config.toml
dataset = "synthesised sound scenes: up to three everyday sounds over a background"
spec_augment = true
norm = "batchnorm"
depths = [8]
optimizer = "muon"
nesterov = true
max_steps = 27600
lr_schedule = "cosine"
Rows from block 3 of a small audio frame classifier, named by matrix and row number. Rows with one number belong to one channel. Each number is 128 + 32 x the weight over its row's rms, rounded and kept within 0 to 255. All counts start at 0. After the name is the row's rms in percent of the matrix's.
After each channel's rows are labels from the 100 clips, of 14976, where the channel reaches its largest size: "strongest on" is what is common among them. Only what is clearly more common there than usual is listed. The data: synthesised sound scenes: up to three everyday sounds over a background. In brackets: how many of the 100.
# filt: filter width-3 conv, dilation 8 (model.blocks.3.filt.weight, 384x384x3, each kernel summed), inputs 256-383
# gate: gate width-3 conv, dilation 8 (model.blocks.3.gate.weight, 384x384x3, each kernel summed), inputs 256-383
# out: residual pointwise conv (model.blocks.3.out.weight, 384x384x1, transposed), outputs 256-383

filt.246 101 [151 115 128 172 130 142  99 152 128 157 109 183  87 116 142  66 182  93 146 118 136 131 113  64 166 140 160 119  92 129 102 163 115 150 144  97 158 146 158 140 106  71 129  69 148 106 191 153 113 147 112  97  73 103 132 123 143 117 107 152  89  90  67 142 121 178 132  93 142 103 157 130 138  88 164 154 113  75 119 119 139  79  36 147 103 123 175 148 193 145 163 124 120 184 111 202 122 108 109  92 144 129 179 146 115 144 208 136  80 111  86 110  88 103 121  97 137  93 125  96 127 119 144 144 124 122 115 154]
gate.246 094 [102 149 145 101 118 114  44 185 106  92 113 112 144 131 107  77 178 141 133 182  53 120 125 183 145 154  77 118 108 127 117 121 119 122 148 126 164 157 148 154 109  99 138 125 121 124 133 111 138 128  55 137 112  98 126 136 148  75 179  88  99 109 181 121 112 104  90  78 159  88 106 171 109  92 131  95 135  87 134 146  83  95 103 132 179 119 104  78 126 150 172  64 134 188 138 148 112 173 127 154 108 117 121  70 101 170  95 117 172 117 138 187 119 119 102 186 135 153 133 151 167 156 135 136  76 137 152  93]
out.246 099 [124 148 180 188 192 159 140 118 120 153  80 147 155 114  95 141  96 122 134 185 139 124 167 169 114 109 154 175  93 117 137 138 157 189 140 121  83 123 126  69 105 144 156 116 126  64 133 144 127 142 127 143 112  96 147 129 167 142 119 120 102  86  76 100 157 164 144 103 124 130 135 136 144 136 113 130 145 135 147 151 109 116 135 119  96 140 140 142  96 140 117 126 120 137 117 125 169 108 135 103 105 155 110 113 148 167  93 134 123  86 103 123 115 109  99 158 111 136  81  84 162 156 196 169 124 171 172  91]
strongest on: drum roll (49); first sound: drum roll (31)

filt.256 100 [151 118 158 137 151 195 186 149 174 150 149  98 123 161 151 146 110 128 155 112 166 145 107 130 140  99 120 121 166 110  90 149 110 165 133 146 115 112 167  64 163 132 167 146 103  92  69 150 127  26 136 141 109 101 171 143 158 103  53  72 140 103 122 141 134 166 184 102 149 161 174 140 105 110 143 110 121 116 169 133 158  78 170 139 165  98 176 137 150 124 104 122  75 145 113 145 104 132 213 168 125 113 167 157 153 100  90 139 136 138 108 121 101 100 119 154 121 120 131 108 151 108 142 138 177  82 146 141]
gate.256 094 [139 182 138 132 115 125 105 143  55  53 118 122 143 177  67  86 135 122 141 127 140 115 130 150 183 119 108 175 152 137  40 122 156 178 137 105 148 127  78 135 180  46  89 156 164 161  88 104 100 132  88 103 144 146 104 141 101 141 121 144 137 105 173 133 109 101 125 110 164 177 142 128  95  66 151 138  59 112 114 185 164 108 159 116 109 154 143 151  87 191  98  99 158 182 196 167 147 127 113 120  93 134 149  59 111  49  69 153  84 102 148 140 105 144  95  90 123 154  73 148 109 134 102 140 108 196 132 118]
out.256 100 [140 132 175 192 105 135  79 143 190 135  84 133  92 147 115 133 110 125  77 129 112  88 121  84 105 105 141 109 126 180  81 149  71 121 129 147 174 103  99 160 106 135 109 152  93 108 175 175 147 108 109 143 147 145  96 147 102  96 205 147 138 112 153 113 131 128 174  98 124 143 143 146  52 141 131  97 183 131 154 145  87 148 122  98 111  62  51 128 117 115 161 107 136 141 116 145 164 149  78  86 127 124 148 123 133 156 167 130 151 206 107 141 106 159 120 113 102  83  85 172 127 185 129  43 116 164 101 102]
strongest on: drum roll (73); first sound: drum roll (34); laser zap (25)

filt.171 109 [153 127 106 181 128  80 188 156 112  87 129 128 152 163 192  35 117 121 106 117  80 114 131 107 184 143 121 145 116 160 121 112 148  79 150 101 126 171 157 141 143 155 118 124 142  58 119 103 143 177 131 182 132  98  69 131 112 119 160 154 114 133  84 130 108 176  59 183 127 128 173 133 121 170 138 134 121 180  65 165 136 141 160 133 103 132 222  75 114 181 179  65 113  89 134 137 143  65 187 121 106 165 108 116 154 145 148  58 143 138 166 118 165 139 123  92 123 160 210 132  73 110 122 108 121  94 143  58]
gate.171 103 [107 143 125  40 141 188 122 128 155 124 128  87 169 130 107 159 151 116 130 115 110 159 104 109  93 146 118 142 154  92  99 155 131 234 149 119 103 152  89 108 108 123 176 148  85 155 102 109  92 101 125  71 116 133 159  97 137 102 146 152 113  90 172  98 149  97 129  73 193  91 104  95  97 132 116 137  89 177 165 159 120  81 167 131 134  64 159 195 110 118  49 157 153 138 128 165 116 123 102 101 150 155 131 139  75  76 142 101 155  84 144 120  69 155 106 127 132  95 155 111 149 162 169 124 181 100  91 135]
out.171 103 [127 139 194 170 148  64  66 181 143 189 119  52 125 129 102 113 111  91 128 173 114  96  94 100  86 125 131 189  77 172  60 132 150 136 139 192 130 176 118 153 112 162  62  90 148  89  63 120 112 117 142 167 116 113 155 150 131 102  92  95 129  95 131 134 134 107 195 133 155 147 101 116 158 141 127  85 127  88 132 165 121 121 190 143 144 177  90 165 114 138  87 115 106 136 154 153 111 137  73 147  78 121 158 118 137 153  59 112 206  93 106 143 110 148 122 162 113 121 103 150 151 124  91  56 150  61 146 111]
strongest on: drum roll (57); first sound: drum roll (37)

filt.183 102 [ 98  86  77 180 109 112 156 144 124 142 130 139 186 172 139 112  48 156 102 162 109 141 134 121 104 120  85 121  86 130 135 167 120 111 118 159 117 155 116 113 149 153 176 130 160  78 123 140 113  59 159 100  97 103 132 100 139 129 138 190 109 193 120  88 209 103 118 105  64 102 108 121 136 142  85 147 113 177  67 158 163 119  93  94 208 102 184  96 122 138 159  92  82 154 150 130 109 151 189 145 103 135  66 127 109 136  60 117  98  70 140  77 127  84 191 133 108 129  69 101  93 141 169 179  71 151 149 116]
gate.183 093 [105 141 142 162  68 134 104 122 158 167 157 123 129 141 129 162 124 170  54 124 106 109 175 106 160 130 107 124 129  54  92 156 143 166  97 120 113 122 129 125 177  82 125 129  60 135  89 145 120 148 100 152 152 179  61 105 122 122  88 152  97  88 168 136 114 192 107 147  40 159 114 102  77 159 125 130 109  96 133  84 143  95  34  24 101 113 168 102  70 132 134 106 121 124  97 129  98 105 109 142 130 100 132 148  84 132 173 162 144  96 140 114 156 107 122 185 106 148 103 154 112 130  70  97 186 137 122 137]
out.183 098 [141 119 130 116 133 151 121 135 175 135 162 129  78 118 176 139 136 103  95 128 111 130 114 140  57  88 185  84 129 111 125 144  76 134 127 160  79 167 104 108 129 125 129 127 106 102  95 121 117 140 102 110 192 124 112 162  36  93 137 124 171 113 141 104 151 121  76 109 126 134 190 193 176 138 113 126 125 157 169 129 131  72 206  98  78 126 111 209  70 186 122 126 158  97 121 162 189 128 140 117  97 181 108  81 115 103 179  56 106 146 165 107 167 118 102 147 107 134 128 128 193 117 149 158 119  91 151  67]
strongest on: crying baby (31)

filt.175 101 [163 130 134 135 113 160 221 110  88  78  85 131  93 149 109 146 170 175 102 128 121  79 121  94 109 167 170 144 111 104 144 136 134 137 140 100  75  70 100 204 164 149 151 116 120  78 195 101 208  49 156  92 165 145 125 141 141 112 124 146 178 169 130 135 156 146  85 135 172 157 205 123 116  67 126 132  78 128 146 113  83 174 128 107  98 135 159 148  64 186 144 128 174 148  77 190 123 147 162 110 143 156 142 146 173 123 123 104 107 110 124 127 160  79 114 173 186 152 128 159 156 122 170 141 138 120 102  94]
gate.175 102 [126  90 207 114 151 166 182  65 153  86 146 159 106 111  60 151 134 170 176 137 165  80 157 166 147 145 158  46  78 126 131 102 115 145  82  87  66 152  64 130 130 148 111 127 150 141 132 106 121  92 155 126 104 128 172 122 106 163 128  89  85 152  70 135 111 158 129 172 138 138 166 125 103 142  45  90 124 100 203 138  95 172 143 130 144 118  97 132 118 121 125 104 129  80 119 113 114 170 121 189 126 130 149 215 191 114 157 141 185  72 119 127 138 162  87  86 163 140 111 138 170 143 201 143 114 188 101 124]
out.175 096 [122 216 151  96 126  92  70 174 124 116 148 110 149 107 140 124  80  89  67 125 112 143 153 142  97 127 129 143 150  77 150 153 143 118 180 172 101 145 148 163 141 139 125 152  97  81 124 119 172 143 122 163 162 130 159 165  82 139 148 132  85 135 115 101 182  71 127 173  88  95  88 131 118  97  72 116 148 104 159 148 179 113  98  87 162  72 140  85 136 111 147 144  87 124 124 153 185  89 112 113  95 100 128 145 123 184 111 121 127 120 111 111 127 149 118 177 108 146 167 113 212 156 149 155 162 157 160 120]
strongest on: church bell (38); mooing (26)

filt.111 095 [177 140 146 105  80 147  99 155 158 127 160 122  54 103 127 116 137 142 149 106 129  71 137 126 135 122 131 126  69 143 168  98 125 117  99 112 185 123 149 122 113 119  70 164  92 181 121 151 158 153 150 141 181 203 100 135 162 149 138 136 126 148 151 128 178 173 105 140 123 163  58 105 133 125 132 130 126 172 171 137 119 150 144 156 149 115  99 133  77  63 149 106 159 132 120 119 132  65  92  86 148  93 152 154 147  92 138 129 116  72 121 211 133 168 156 147 113 107 129  62 144  77 114 138 102 135 116 132]
gate.111 100 [ 66 136  96  86 104 122 143 136 119 120 159 134 113 116 146 105 115 160 129 137 106 134 132 137 137 116 145 133 122 156 147  92  81 143 125 171  85 100 122 154  85 152 128 142 141 122 129 141 113 142 133 110  75 143  50 108 102 124  91 133 103 129  64 107 177 122 118 110 192 171 146 135 153  97 120 166 195 135 155 118 116  61 129 125 126  93 158 145 146 124 181 142 192 144 142 146 118  94 139 203 117  92 109  87 110 114 215 107 165  85 108 168 108 132 119 108 144 128 190 109  91 132 102 166  75 181 129 155]
out.111 097 [158 159 162  97  95 162 164  98 127 156 142 147 179  81 164 200 127 113 133 131 162 104  92 139  80  89  79  54  94  88 135  93  62  80 134 143 107 156 110  94 129  77 148 107 143  78 156 136 143 107 105 173 139 141  90 111  93 149 121  59 154 113 115 162 151 164 163 120  94 154 162 115 139 124 105 144 146 166 129 151 169 136  92 138 122 151 145 150 136  61 164  98 152 132 119 137 144 109 160 132 112 169 120 122  80 149 159 138  91 124 136 169 116 131 132 106 131 108  85 218 117 138 146  50 182  96  82 126]
strongest on: drum roll (36)

filt.165 099 [122 138  86 108 127 181 177  86 126 164  97  87 132 189 148 146  95  90 103 105 101  89 124 162 110  49 121 159 174 126  87 191  71 203  79 113 117 134  89 117 117 125 144 121 165 116 112 172  80 133 194 175 155 161 138 130 152 155 156  94 105 111 121 111 102 125 135 118 123 177  78  62  90  87 185 161  92 135 146  75 123 152 103 137 174 129 117 164 157 114  67 141 119 125  78 125 153 138 109 117 124 127  40 139 122 133 141 140 141 143  92 119 109 183 120  84 164 107 144 116 120 125 146 135  66 110  72 115]
gate.165 099 [ 87  87  79 163 171 165 127 118 135 155 162 133 135 165 130 143 165 104  86 127  91 106 163 132 159 140 138 186  92 122 151 163  99 151 169  94 131 106 104 152 124 166 145 100  77 160  93 172 102 114 135  66  96 149 107  78 159 139  93 142 136 196 117  64  91 164 117 153 102 153 114 107 174 116  58  54 138 103 142 136 113 153 126 102 149 114  97 163 141  91  19 146 143 106 115 120 128 111 142 116 138 156 186 149 100 131 166 112 166 139 147 175 136 148 150 160 114 135  53 106  89 151 104 123 117 101 103 151]
out.165 104 [101 160 126 139 179  91 198  98 139 136 162 157 125 121 104  79 123 192 158 127 138 119 138 119 137 114 169 115 137 101 154 178 161  99  36 150 179 124 130  82 159 108 110 182 110 107 113 145 128 133 168 134 178 138 116 123  83 101  86 117 148 171 153 173 128 137 101 115  92 138 162 158  94  55 106 140 120 149 103 132  91 176  49 141 166 181 130 164 156  83  66 159 127 218 120 116 133 121 149 101 165 120  85 109 111 157 115 125 142 136 109 122 147  99 132 150 171  42  90 184  93 137  92 129 153 103 128  99]
strongest on: bird chirping (46); first sound: bird chirping (32); frog croaking (28)

filt.127 097 [141 221 144 126 150 151 127  92 120  96 120 125 121 165 145 115 163  89 121 125 185 169 207  98 126 127 109 124  94 152 135 178 123  68 146 138 159 128 124 179 143 124 159  79 159  94 134  87  88  89 139  86 126 119  62 107 116 112 148 133 123 130 173 125 141 163 140 104  82 139 121 105  99 202 143 160 154  92  94 146  98 154 139  97  70 233 209 107 146 102 124 184  54 136 124 146 179 143 114  73 118 145 124 109 150 123 161 181 155 128 124 160  88 170 106  63 140 150 136 105 177 131 163  79 154 113 151 131]
gate.127 118 [130  55 145 110  74  68 129 132  99  90 186 170 112  88  42 122  97 141 183  99 123 143 104 132 151 161 125 108 143 109 115 136 199 136 154 131 112 128  92  75  94 204 152 185  70 171 153 132 124 120  90 126 134 129 171 161 143  92 154 133 156  84 134  89 125 137 127 137 138 138 140 110 137  83 100 102 175 175 149 141 190  67 115 114 195 102 115 192  59 143 119  78 167 107 159 181 107 173 127 140 170 105 154 128 107 114 135  90  95  86 135  75  79  68 138 147 130 130 148 132 150 171 142  95 108 200 112 149]
out.127 097 [104 135 137 140 138 122 130 157 102  86 122 105 172 168 126 157 164 169 130 142 111 136 153  78 119 132 128 184 171 134 148 142 113 157 162 107 127 152 118 175 148 129 156  87 140 155 143 148  65 120 145 125  73 112 154  91 143  98  93 173 169 104 175 164  70 170 113 151 105  94 101 115 130 175  96 125 120 122 139 107  75 137  93 157 136  98 138 118 146 138  95 162 105 128 152  81 128 129 139 191 192 133 159 136 194 139 124 132 174 115 149 151 123  57 127 116 134  68 145 137  84 101  71 139 164 180 164  83]
strongest on: church bell (42); knocking (25)

filt.67 110 [131  75 145 102 115 172 152 101 153  82 163 128  96 126 115 156 121 145 140 150 155 111 115 164 127 111 128  65  90 113 164  81 159 135 101 167 157  68 110 174  76  92 126 192  68 144 117 139 116 100 147 120 167 100 114 135 113 153 111  95 101 101  58 116 113 106 153 136 151 130 148 173 108 142 133 140 129  79 138 110 129 111 144 129  75 137 114 146 129 174 164 140  79 155 127 103 174 131 194 169 114  91 142 126 168 130 151 191  96 211 122 125 185 144 132 174 120 144 111 106  89 114 150 166 108 162 129 141]
gate.67 092 [163 107 119 163 102 138 148 140 102 155 174 130 103 121  94 133  98 111 131 149 117 188 116 206 130 131 167  87 131 140 118 151 143 123 155 107 134 115 106 182 120  93 165 160 107 123  82 125 151  54 121 135 190 169 116 120 145 102 115  88 103 108 106  83 143 100 127 165 125 113 173 131  63 159  95 136 187  97 151 157 206 132 175  92 103 125 141 163 119 174 125  81 133  91 129 145  94 112 163 143 149 120 109 104 202 123 148 166 142 124 170  99 100  72  98 167  88  87  85 138 147  88 102 168 158 164 163  84]
out.67 100 [125 101 124 111 146 199 138 109 145 171 168 182 169  56 132 105 119 111 128 100 208 158 169 163  94 144 168 128 144 113  91 130 170 133 171 130  98 132 144 113 131  78 124 149 126 120 171 189 112 111  93 109  58 130 123 141 123  88 126 158  93 128 108 117 134 107 146 120 114  67 145 126 138 106 122 114 169 146 140 102  81  99 158 161 105  96 185 162 109  95 127 121 131 157 165 121  49 187 170  85 135 130 106 126 138 122 149  85 103 160  84  95  66 117 126 179 144 180  99 118 170 117 145 144 131 119 183 144]
strongest on: background: none (47); coin spinning (35); muffled (low-pass) (34)

filt.362 106 [ 97 128 123 169 151  59 124 119  81 141 100  89 146  77 144 159  83 144 112 144 130 177  83 130 123 125 109 154 187 138 126 108 174  87  88  61 150 120 126 143 162 148 104 120 138 117  99 168 137 124 129  91 159 145  95 135  84 141 106 174 144  86  81 166 107  98  66 153 149 127 178  67 100  79 154 193 145  96 132 108  69 110 148 110 174  75  14 103 105 107 197 100 211  99 104 134 112 103 112 164 108 108 128  92 147 145  54 159 102 150 146 110 172 108 173 118 159 127 126 108  84 177 128 103 103  91 168 186]
gate.362 104 [112  56 163 115  83 128 148 136 121 146 108 114 150 100 113 139 148 139 115 110 105 183 165 115 134 115 170 103 124 145 135 150 170 152  66  47 106 100 124  96 162 143 168 143 112 142 109 115 104 144  59 162 139 145 126 121 186 118  42  64 111  94  94  95 125 185  71 122 154 108  87 129  68  71  88  91 176 167 117 149  75 172 139  78 120 146 158 117 117 110  95 160 208 114 125 106  80 101 154 139  91 161 175 153 102 132 107 139 118  96 140 160  72 152 123 105 177 146 193 156  99  92 116 161 118 137 130 169]
out.362 099 [118 163 150 119  37 117 133 136 115 120 148  81 153 140  53 173 134 157 137 109 162 117 108 142  58 127  77 117 159 177 102 135 111 117 212 132  93  94 198 171 167 155  91 111 164  74 106 139 121 159 174 169 156 132  85 114 183  84 148 145 128 179 170 168 178 123 143 121 118  73 187 203 141 122 112 134 192  88 136  95 185  68 129 176 105 111 173  75 103 140 121  79 133 122 109 162 116  99 176 140  49 106 145  90  77 169 137 101 135 181 104 130 187  91 120 105 134 130 129  81  89 102 122 143 126 158 158 171]
strongest on: church bell (74); first sound: church bell (44)

filt.1 096 [ 95 149 126 110 122 126  85 105 147 153 109 118 174  97  79 136  87 157  78 104 138 148 144 134 189 182 117 124 140 194 138 119 123 145 134 174 142 125  62 118 144  91 143 177 100 107 194 101  95 126 173 153 169 212 149 123 163 152 122 110 113 104 175 134 142 147 172  77 151 217  95 129 193  77 161 218 114 193 125 176  99  55 158 150 136 173 160 182 100 134 147 102 145 125 140  90 135 173 152  94 128 138 128 163 184 141 123 140 128  67 117 144 120 128 101 143 133 147 138 146 122 148  73 150 132  62  99 139]
gate.1 096 [154 130 167 138  99 180 115  67  91 101 156  88 110 123  83 122 134 114 150 104 146  83 187 128 125 112 120 120  72 131  80 117 108 114  97 132 153  98 141 146 120 129 108  75 135  67 144 150 165 102 114  81  93 170 134 151 116 121 143 154 106 114 140 170 113 142 153 146 113  81  78  94 114 139 126 140 102 132 178 109 135 102  53 104 107  82 102 125  82 124 147  98 131 178 125 182 105 110 136 122 115 137 160 152 119 111 133 129 131 132 149 173 140 109 162 128 182  85 174  84 124 156  79  99 158 121  66  93]
out.1 102 [123 117 198  82 101 125  79 123 134 186 197 172 112  94 153 144 117  95 152 140 148  44  73 184  44  80 125 208 105 191 137 117 137 162 137 161 160 128 122 103  94 195 106  92 187 191 108 115 129  96  88 130 113 138 103  88 142  88 162 144 109 118  92 150 125 138  96 121 123 145  99  80 113 139 114 134 134 118 148 118 136 128 159 106  56 127 161 140 103 142 143  78 147 118 130  57 137 108 110 136 119 103 161 137 123  86 127 121 127 107  87 155 118 166 117 122 132 188 136  93 183 176 140 130 158 165 153 148]
strongest on: background: none (55); crying baby (37)

filt.320 101 [126  89 120 140 182 139 155  86 157 115 125 161 167 164 108 135 115 127 120 134 113 197   1 142 194 116 100  96 125 149 121 130 125 122 107 133 110 146 111 121 119 101 119 149 169 161 115  99 188  99 189 155  71 181 104 161 146 112 144 106 143 149 120 111 114 126 166 133 134  87 156 167 165 115 202 156 161 108  91 174 136 139 114 122 136 176 186  66 137  72 110 136 117 120 145 157 110 161 168 127 121 124 106 185  21 154 204 137 152 126 121 155 130 180  75 153  93 115 121 150 151 226  90 109 155 147 122 145]
gate.320 099 [104 129 119  92 126 116 141  54  75 117 139 132  86 127 101 165  96 194 166 129 145 143 162 199 201 193  81 144  82 127 138 119 107 155  97 146 128 154 109 133  66  98 132 188  70  85 161  91 129 169 101  94 128 126 117 127 194 110 101 125 147 136 122 117 168  81  78  65 129 156 122 162 135 137 139  74 143 144 162 132 160 124 143 169 135 125 136 186 126  89 160 202 133  95 144 157 123 151 125 213 173 167  99 121 124 126  87  84  96 141 101 162  70 169 153 141 151 160 159 133 136 175 161 133 139 171 154 187]
out.320 104 [107 162 115  48  88 160 131 176 187 111 150  94 131  82 172 101  97  70 116 128 164 134 157 107 101 212 159 151 116 116 171 128 134 163 131 116 122 117 127 131 120 125 167 147 113 107 123  81 117 124 175 145 115 180  95 151 138  97 143  92 174 147 149 168 157 164 143 143 121 110 173 143 127 142  99  96 165  92 141 134 123  87 137  84 114 156 129 135 126 100 186 165 179 178 113 163  79 155 127 102 110 107 130  76  65 108 143  97 146 152 165 181 120 136 139 132 157 123 106 123 145 167 136 172 164 149  67  68]
strongest on: church bell (33)

filt.301 097 [165 113 152 136 106  85  85 154 115 111 140 105 136 157 122  98  91  95 106  49 102 107 108 162 173 134  78 130 138 147 193 122  66  89  82 152 150 101  89 132 104 156 101 153  82 128  72  54 140 136  96 126 147 141 169 110 132 105 108 101 129 101  80 136 194 100 104 199 159 125 125  91 128  88 209 139 100 149 109  77  42 171  81 146 124  84 134  96 161 163 140 114 111 141 142 156 130  78 127 154 119 118 134 118 101 122 181  88 134  82 158  91 124 112 163 135 133  98 126 156 103  92  72 125  54 141 148  83]
gate.301 101 [130 206 114 101 162 101 151 117 141 155  93 121 125 181  92 128  69 121  83 101  31 151 155 141 149 137 115 140 127 128 104 176 180 108  99 115 148 105 101 136 135 116  95 126  97 211  74  98 123 115 148 174 125 126 152 125 157 156 113 146  86 100 179  95 101 159 110 136 128  93  89  95 125 162 157 102  77  97  32 126 135 103 184 143  65 147 158 155 116 146 152 148 152 146 116  98 129 108 170  99 110 193 134 137  94 122 123 133  99  99 167 150 152 130 154 162 117  99  97 105 149 107 146 134 135 108 126 126]
out.301 091 [ 92 124 129 180 118 142 169 126 113  97 132 148 101 139 160 138 137 126 150 165 160  78 158 107 177 113 171 127 171 110  61 118 161 130 113 122 135 132 130 104 107 212 105  57 114 117 125 155 122 172 148 132  92 111 143 131 141  98 151 110 150 105 176  66  84 171  68 125 118 162 156 132 107 138 114 151 111  98 156 156 117 120 166 168  97 137 105 122 145 100 137 152 166 118 148  72 120 138 170 114  79  80 205 127 131 173 146  85 114 156 133 102 139 184  75 111 139 115 154 162 100  99 143 118 119 126  73 127]
strongest on: background: none (46); meowing (37)

filt.332 079 [117 107 145 119 174 107 146 188 155 101  95 111 146 136 134 110 161 126 110 149 129  92  80  99 143  83 146 125 113 128 106 108 132 193 142 173 174 155 153  64 148  94 155 112 138 144 148 141 129 127 107 115 141 121 117 126  80 116 131 101 139 103  92  87 125 109 162  80 111 151 144 182 196 163  97 129 121 118  94  71 120 166 138 128 165 155  76  98 174  75 161  79  62 153 141  86  68 115 135 186 125  87 171 131 125 169 136 102 120 144  98  98 116 105 132 191 147 144  73 134  63 141 122  92 161 142  75 127]
gate.332 104 [ 97 156 123 111  89 116 128 117 101 133 127 150 174 134  90 156 176 158  99 122 157 120 165 139 103 123 135  99 118 188  90 137  58 148 167 204 126  97 122  21 117 138 121 137 122  96 108 114 156  66 148 204 151  99 114 139  70  81  61 140 144 100 153 119 123 100 172 109 151 126 103 149 136  94  95 102 127 119  78 103 127 145 161 139 135 100 130 130  95 150 196  86 137 149 100 115  87 139  64 152  93 152 142 145 122 147 160 118 131 125  92  33 128 145 118 167 155 122 123  54 125 134 181  76 139  91  87 143]
out.332 092 [135 136  96 177 156 139  92 121  99 142 136 172 113 147 105  95 126 187 103 130 174 184 107 128 105 113 126 171 124 110 111 165  89 184 142 167 132 145 175 173 129 104 105 132 155  63 134  74 100  59  60  87 167  99 138 126 139 185 135 119 142 130 125 189 165 138 153 142 160 105 157 162 145  73 100 130 149 165 117 133 139  96 195 113 159 133 136 130  66 135 164 118 181 125 102 143 176  91 141 145 115 124 128 130  78 119 107 139 140 104 159  97  82 143 162 117 116 118 197 158 128  86 103 127 154 139 103 134]
strongest on: spray hiss (27)

filt.195 101 [128  92 122 137 131  99  80 154 132 164 170 108 115 182 131  70  64 122 130  97 116 188 121 199 130 165 166 159 124 102 116 118 144  81  97  77  87 143 105 206 177  92 173 146 156 138 158 194 120 136 132 173 208 151 136 117 108 168 133 189 114 122  55  84 191 105 159 155 145  77 152 101 101 191 142 141 129 141 135 147 168 170 120 177  93  65  86 122 115 133 107 160 176 131 109 121 164 135 157 178 116 158  81 102 165 129 111  91 107 155 146 133 129 115 145 104  88 142  77 160 151 160 168 122 142 173 134  99]
gate.195 093 [ 70 135 212 127 138 178  89 114 115 133 121  85 121 151 144 106 188 130 162 144 122 106 136  54 126  99 157 156 119 168  97  81 127  99 171 113 156 131 190 201 124 107 121 117 143 136 161  88  35 155 100 102 149 164 147 172 177 141 130 154 155 122  51 188  97 211 135 115  89 140 127 132 133  90  87  93 164 121 115 119 180  56 128 132 124 114 154 136 140 165 147 139 132 185  91 162  86 111 107  69  32 116 169 106 147 168 194 144 116 101 107 111 124  98  36 121 125 140 143  94 113 158  80 124 153 127  71 106]
out.195 107 [123 155  78 137 167 108 156 201 117 177 156 177  77 118  99 205  77 136  88 144 117 116 197 131 127 129 105 133 136 120 118 177 113 111  70 103 147 145 144  94 120  37 192  84 147  99 216 122 124 152  52 115 145 121 130 151  96 179 105 107  90 161 166 137 166 156 143  99 170 108 101 112 121 161 166 126 112 120 200  82 108 164  62  55 122 150 126 103 179 114 103 132 169 129 165 160 113 139 115 150 121 155 132  50 151 104 150 119 138 126 145 132 109  47 149 186  97 107 139 156  70 141 142 141  89  49 113  81]
strongest on: crying baby (25); meowing (25)

filt.42 108 [165  91  72  95 104 126  89 100 106 157 101 148 140 122 154  81 104 139 117 184 114 101 154 142 154 153 125 119  96  71  94 128 129  49 105  79 121 162 189 168 122 155 141  95 189 117 103 122 105 137 122  91 141 109 153 154 112  97 141 106 128 110 161 143 178  91 120 101  92 111  96  86 110 165 121 124  88 123 132  58  99 141 147 110  86 139 113 136 139 119 146 141 131 156 102 209  99 113  73 156 123 118 119 105  94 165 158  53  92 137 121 137 133 125 187 112 158 204  94 119 119 131 142  26  81 180 145 160]
gate.42 097 [180  66 104 106  83 156 136  95  82 117 101 225 121 163 105  65  93 120 136 222  82 159 124 130 139  89 127 134  80 136 110 210 116  81  80 126 127 134 158 129  98 148 106 140 158  86  78  62 131 163 130 133 161 122 166  99 118 122 133 157  79 114 189  80 141 139 184 116 115  72  92  79  94 162 173  88  83 209 136 150  93 159 122 140  69  73  86  94 127 143 110 103 135 150 110 136 120 126  85  85 104  99 192 139 138 173 124 138 121 159 140 140 119 170  93 111 144 131 114 146 132 153  92 125 160 143 142  93]
out.42 105 [109  83  99 120 165 130 136  68 123 179 105 125 135 118 171 120 137 205 144 208 104  99  89 137 139  61  82 140 112 111 125 137 114 129 185 100 125 163  86 137 186 117 107 164 143  98 140  53 119 106  73 141  66 145 118 125  96 131 139 149 105 112  88 180 107  88 192 129 164 150 160 161 158 116 117 143 150 113 129 131 147 184 108 137  63 124 131 152 163 183  84 120 176  72  95 133 164 118 155 129 118 107 178 160 108 118 141 122 106 169 135  86 125 141 100 127 126  94 142 137 121 176 133 137 117 147 105 112]
strongest on: spray hiss (37); first sound: spray hiss (26)

filt.146 094 [133 190  61 180 108  11 119 103  97 162  52 106 151 170 101 144 112  52 134 184 144 127 136  65  91 164  94  73 140 153 195 150  77 146 144 125 105 129 132 127 177 100 131 126 114 167 119 112  54 152 119 163 139 184 156 174  77 131 115  99 137 158 137 117 104 146  94  97  94 112 133  79 120 136  89 185 150 136 104 134 155 122 181 124 138 158 129 106  91  76 157 110 185 116  75 127  74 111  63  84 132 155 116  89 142 105  78 143 155 159 167  77 129 134 170 115 161  80 167 165 142  90 118 158 103 112 186 121]
gate.146 096 [113  64 181  82  98 183 102 109 113 191 166 160 111 103 109 182 105 128 118 150 146 170 150 110 176 167 132  94 138  85 150 149 130 124  69  92 108 108 111  96 122 131 138 129 146 214 125  85 160 146 128  50  76 168 107 109 138 134 124  85 167  99 134 161 137 105  96  98 112 100  72 131 105  63 114  94 186 124 148 157 111 113 113 147 135 131  99  74 134  76  89 148 161 134 133  96  62 110 104 141 139 138 145 189 129 114  97 137 154 114 161 163 105  96 171  79 163 179 154 196 102 175 140 159 144 137  77 151]
out.146 095 [112 185 145 173  67  95 129 133 130 162 146 106 108  60 132 161 131 182 132 110 113 157 154 144 116 151  90 132 128 149 144 188 115 134 171 150  80 144 140 122 173 162 114 116 129 140 103 100 109 135 143 110 111 140 130 116  94 102 112 129  75 102 113 196 133 105 188 121 143 150  94 132 117 150 177 191 126  91 202 151 137  92  70 166 164  99 151 116 114  88 122  82 129 148 175  78 178 166 155 137 121  86 142 111 179 118 194 136 133 103 149 127 125 123 152  92 132  97 119 129 168 119 151  93 125 117 116 125]
strongest on: church bell (41)